config.yaml
image_size: 32
objective: "flow_matching"
cond_dropout: 0.1
fused_qkv: true
inner_norm: false
experts_per_token: 2
warmup_steps: 690
Rows from block 2 of a small class-conditioned image flow-matching model, named by matrix and row number. Rows with one number within an expert belong to one neuron, the router's apart. Each number is 200 + 30 x the weight over its row's rms, rounded and kept within 0 to 999. All counts start at 0.
Before each expert's rows are labels from the 100 images, of 14848 (inputs lightly noised), where the router gives the expert most weight on average: "strongest on" is what is common among them; "colour at peak" is the nearest of a few named colours to the mean colour under the peak. Only what is clearly more common there than usual is listed. The data: gratings and oriented noise at many angles and scales. In brackets: how many of the 100, against the usual share in percent.
# router: router (model.blocks.2.mlp.router.weight, 32x160), inputs 80-159
# up: expert up (model.blocks.2.mlp.up, 32x160x160), inputs 80-159
# down: expert down (model.blocks.2.mlp.down, 32x160x160, transposed), outputs 80-159

# expert 28
strongest on: coloured (100 vs 49.8); dashes (53 vs 16.9); very coarse (42 vs 20.4)
colour at peak: pink (50 vs 4.3); orange (29 vs 0.5)
router.28,156,221,219,186,155,161,249,173,211,214,249,217,182,191,172,125,214,161,261,166,184,188,224,181,164,163,193,216,217,188,202,242,192,179,189,206,189,248,197,186,201,186,256,206,256,145,200,222,212,221,218,213,218,171,204,190,226,232,138,179,210,207,183,204,192,239,173,174,197,200,272,228,197,175,241,243,225,208,220,252
up.0,204,214,195,201,176,178,167,189,242,186,210,202,223,194,208,191,184,209,160,243,185,236,200,195,163,207,259,221,177,230,244,230,229,235,165,210,193,209,208,181,184,212,178,181,92,214,241,198,207,211,224,134,200,205,192,155,154,155,192,281,172,205,259,199,206,155,231,168,218,204,231,249,199,167,161,191,193,190,159,216
down.0,205,155,193,153,117,181,191,242,155,188,212,172,211,218,205,201,225,278,240,185,209,199,259,258,146,225,151,215,189,174,223,206,149,154,201,248,199,181,234,237,197,184,200,174,193,203,231,191,223,161,179,184,184,226,198,174,180,173,176,219,173,160,145,237,205,162,216,230,162,176,181,250,199,232,221,206,269,193,184,150

# expert 13
strongest on: coloured (100 vs 49.8); coarse (41 vs 19.9)
colour at peak: cyan (45 vs 1.2); blue (35 vs 0.8)
router.13,253,197,196,223,225,256,224,227,198,209,189,179,170,174,211,301,176,226,158,211,220,192,220,234,184,164,206,219,231,199,160,190,197,195,199,238,207,201,200,214,180,211,191,217,189,194,156,210,213,119,173,211,223,190,189,265,191,167,180,225,177,236,218,208,231,240,235,221,183,196,140,197,218,229,186,137,218,202,129,121
up.0,144,219,189,170,190,187,208,220,181,205,184,172,197,173,205,208,180,201,205,191,166,236,212,251,212,261,192,212,216,237,179,210,159,187,225,241,212,198,179,225,204,226,192,285,135,185,205,189,247,210,256,219,157,239,161,109,222,231,228,201,173,169,164,181,152,172,161,152,163,218,261,204,174,181,183,239,217,155,219,195
down.0,208,202,227,190,176,156,140,193,226,179,169,210,213,176,204,222,163,153,206,209,190,176,164,252,229,227,222,251,171,174,220,183,149,201,249,198,154,126,174,219,167,229,154,224,216,178,181,202,214,174,174,202,165,156,205,241,148,197,193,240,199,183,212,184,160,183,143,219,205,217,169,206,149,154,228,194,255,207,209,192

# expert 31
strongest on: coloured (100 vs 49.8); stripes at 150 degrees (27 vs 8.5); stripes at 135 degrees (25 vs 8.5)
colour at peak: purple (81 vs 2.9)
router.31,182,140,205,210,180,274,208,170,191,201,231,223,175,155,202,154,218,255,192,214,212,164,257,218,160,163,221,183,226,211,173,222,143,217,202,201,203,205,191,193,188,179,175,195,205,187,273,176,244,189,162,191,204,183,233,216,207,219,174,217,209,219,195,211,197,218,206,183,208,190,198,189,232,211,244,157,197,279,137,217
up.0,174,184,208,229,225,177,197,209,203,185,219,208,229,231,172,218,201,121,262,105,202,212,155,219,158,250,238,181,212,223,216,197,186,203,146,190,203,192,203,237,202,225,187,204,172,251,217,189,161,182,220,181,270,191,213,208,177,197,192,163,169,185,181,207,221,207,208,189,179,245,202,196,188,239,244,214,206,189,224,183
down.0,248,227,172,151,176,213,199,212,236,145,210,138,192,240,244,262,212,204,248,253,186,221,251,170,207,216,194,211,194,155,210,223,181,223,150,180,268,178,232,176,182,191,214,230,232,180,232,245,226,202,196,242,199,229,201,202,188,215,178,142,195,194,235,206,220,144,228,207,130,190,178,183,215,192,222,199,171,209,253,209

# expert 20
strongest on: dashes (83 vs 16.9); very fine (60 vs 19.6); stripes at 0 degrees (28 vs 8.5)
colour at peak: brown (62 vs 8.6)
router.20,172,236,205,171,174,193,151,225,141,175,224,222,190,247,213,228,217,190,247,171,200,189,194,173,208,237,191,183,189,228,247,199,183,155,189,137,219,170,188,202,206,251,163,189,187,213,253,160,252,146,154,220,232,184,243,210,245,203,175,152,215,243,248,222,244,218,187,154,176,201,214,217,197,177,208,213,220,235,231,206
up.0,158,206,240,235,194,161,196,120,226,214,186,142,218,187,277,202,222,240,208,236,212,214,249,205,197,166,225,214,216,194,188,251,174,165,190,213,178,161,217,227,194,228,201,149,208,198,177,192,209,210,179,207,255,198,201,195,143,195,192,212,176,200,198,227,207,204,225,234,212,209,180,157,184,163,173,146,203,189,211,211
down.0,234,180,211,197,207,184,191,215,207,208,188,183,182,203,240,207,191,243,145,208,203,190,279,203,191,226,218,194,179,160,207,207,151,192,176,122,211,200,189,168,197,212,231,273,220,197,152,202,200,238,232,180,192,195,175,150,212,232,215,211,265,187,167,213,231,198,243,185,212,200,179,247,157,170,170,131,229,169,180,122